Weights of a small contrastive image-text model.
Training: 6700 steps, batches of 128.
Data: trained on rendered solids tumbling over patterned floors, 8.8 epochs.
Rows from block 2 of the text encoder of a small contrastive image-text model, named by matrix and row number. Rows with one number belong to one neuron. Each number is 128 + 32 x the weight over its row's rms, rounded and kept within 0 to 255. All counts start at 0. Numbers have three digits each. After the name is the row's rms in percent of the matrix's.
Before each neuron's rows are labels from the 100 texts, of 14976, where the neuron reaches its highest value: "fires on" is the input token at the peak. Only what is clearly more common there than usual is listed. The data: rendered solids tumbling over patterned floors. In brackets: how many of the 100.
# fc1: MLP up (text_encoder.blocks.2.mlp.fc1.weight, 512x256), inputs 0-127
# fc2: MLP down (text_encoder.blocks.2.mlp.fc2.weight, 256x512, transposed), outputs 0-127

fires on: "disc" (100)
fc1.456 081:127178138134119147160128165122125146170139114162130156179072145133135123168118102113104102066063121155143083128145097160149180071136172115146124174166102103106123140126139100125145085122142107123121106141142093154159146115111137118158130222086113195130155114098153115146124118095114109169147147089085072148150115151111098110112124159039086112139088090099122211078121142108152141121125
fc2.456 079:117151168121092114152112113173133107128057095145101139100178107140086143129080091161122094146152114104129091134123147169113138138145108117138134110133091128178142081134153186188143166134102133066194165122101135135087155147175118074144147089118131146137066116156134175129132089133156141065117130170053090098153155173082127117132150102151079082166099147155189102134105146129144111094138

fires on: "," (100)
fc1.404 071:129146122121125226180070077176134115140103117172088124180088051112134141150132058125165094115113104164113105140164155098168091146151136150165148140153139112133138127115110119121090090091133118153151080107097165077084137137134165110142105084084131121091154131153129173155115146115131193068074133097201126142159137137139123132068111032202092202122191139093134204141112094125126120103105
fc2.404 070:152160158106107117141142185135138099134177127160169132162136099152141106108103112146104107063092078117144127210150157124135074093056180178093140132033159166152142119087171080154099096124112095051158095090108149143107161155156164141106115143138101145146113152157119112150145123143115115088078081130100117037117141115141120142141159087124089112140129113129077122118103108113139123145161

fires on: "teal" (100)
fc1.272 042:142128149157100114135077143120116167122142096190102120125141116164104161141135147094121096135113105114091164152179116081176114140090148119158138097097120170114160133153141195107109121086153148156039117117083179168096108136115154118097108105117101150154103161147085077116103134212135129131147116138075161133141124048098097195122080105141108127109125096109110142120139140140165035118192
fc2.272 039:137115104174219119113142090096107095129161123222142125127143109133105155152101148152121146087114113076176086079130131121102068232125051112115144096159151151108107130126082069076131161125096190086153079113107148152141149092098105086085114111106121106108189103072163129091085134125178179130133100177136123126101161125119087189158102157130206196150148103193134126127229121143118152150167

fires on: "black" (94)
fc1.245 158:142111108148132172123078117094109132142092118135106152113219189150139142138109152103133141061057128095098150078134113087127037058154161104108148139165113140142142141144127142085146132129203131198138186107128141214143097128127135189074139101155160105146104107082146141119129104102108169136233139099130151087149125129141140148130087144126111179107092157158126120124164121068169102139130
fc2.245 160:146106087170130124176140106171120100171094057151158157135138163137151116126113096067114168116099114084103126134088127119174110191137149130138136104126133168079149176114157189140124089127122117224107152128097099148163088098102126102129173080137116128130169076177112188083032095134136134108116115118166167096213177138151098161128081099096130146122162103165112149099199150136180105125149

fires on: "teal" (52); "left" (7); "torus" (7)
fc1.1 071:158138144129129157194177105093124086141110108070159150115129117167161099113141119106109114111088216127154029153107092123175116115166141113150125172178141112134151083133148155128144098107143144170090176149048115071119156138087140092141132162080109088185116136117127175118171101065117175100078152122184074153142126153087126094115129135093092150109087162085108168179134171106080131148119
fc2.1 074:092139105154121059106136127162137182155090165184141136161132175067130161051100147128126089076117072139142122151127124140078133138071078114121149108149146157096106101097122094073139140159165144111099093122178176144181143137143163130100095108161124154117140088142112128098139111115113085147201174129061121090171135191160115126106085197097140146167090112141145110115124156104131080121177

fires on: "black" (79); "frame" (21)
fc1.242 109:155045065175171095141158106142116095133093103131102126135161143129123133096160111064146138101080127088119129057143136155100080146112105114116148112136117138120143111138124122132144085107165147196175194142116103167167111165143161163106137121159127093131142113097155110067142133082109130052225180203113186097174112133119182148161117142082097140085093160168094099135153133161144114122136
fc2.242 107:142112148116147165147159130080132127124148124109198112123106100137101101152111099185107163084151105130079138121156174086112133146094115069169115180134144136116155117060186211080078142102147157181111090114115129106176125140088102109193116154126115094145108109127093102084142134137111129159113069064154124113052154120151096127136096100106115186159129073117114148102184146116147124148199

fires on: "black" (100)
fc1.62 085:122034110134102121139142152103114093141132097143136107144139154090196150111069046114186125134158082124106175147127110034153062133130098182162158102180157166137162113088148117126159109133163119148085086150124117154119164117113109069082125108193100114142090138146131108096123120166085150174175095134146122055121125129185125160142095156094109155190085153135114146090174123082173148143117
fc2.62 081:092077134108121120118151118154121168137193095047156160105146119139161141101114086146105108192143084095082145140116128086093058217098092136144119078100128178096110148097154115177110140166145148164162104103167103106081105169156164138134142114090099137104139085139132185103040183194116121156099105138038160120189125106143164147122101131120144166111176117208093104085162080092149116137133

fires on: "black" (100)
fc1.156 202:128122177137135083164124161127096132147160142093116093130176094142174090109126074114122112104151112118091137128138112063154083148099146118119136057191138186186141148111126160163145139110122127148113110110163091208105154064152094124068131109126166126174134119154153132085079100138075142155146147077139147101114161118156160189108090125087137139157153176104134070155122198119199178101138
fc2.156 227:116135072159153123130142086139133138103087069091147123139127047125171094116144136109141124123097187107143138144147101110159161141106085118133145150119149149082146125109210201141117103117163135110123115129132123118108097211164106173165126158127138133140172151155114184135092105107152166122104142142134138192135123122145158148133133120154121103132112055103117109134163158145160113113117

fires on: "," (100)
fc1.258 036:206176160171086148162105157120078093160158151141092109133141120137121117146127088113120130086109108122142138068163141113124092103128196129117140156120119130101136075144123114104133143127174166130154064139139121130135120097160183159069144120081150174150117101146133092174190085087124159140112131098135141134100167145070075134117144097082085126204159146131140128126092144151164152108097
fc2.258 039:088164159107178089124137105186117149121081097136130137139158132081119119082115127150146152128159090114162064146136111123115163087125152108123124115115171080196158139090186197143116156140083120154178097125201123114112122157166122127151169133098121144110088087174133154104110109133118079047100141143172114126157150148182124138139124124194099057133138161151115082155140109197143082177135

fires on: "black" (99)
fc1.57 154:158092105178162185144129123125124075114072122149135154100203182106097158171138120104119123127087111111119121109085121095140000080123154125084107132114112137128128128172161224126135110117160113209122145128124114179153108127124129138119167107103125078148121126125114131041130123112074159149189145103180154081129128104173127158117127129080100129120114115129162138041148130060164100113166
fc2.57 162:153093133160137134158135147118139118134113081134177154155104169136136124119067094121102129140081097113108139138121119086131052185098146162119115088110131211087161145103144165163114153145130139174106098093089102162122106118089146059109171097146103122134150085150089148069062138178132169121151107125176149104177164161167104190113085119121125191158156074171059139103184130116130110103181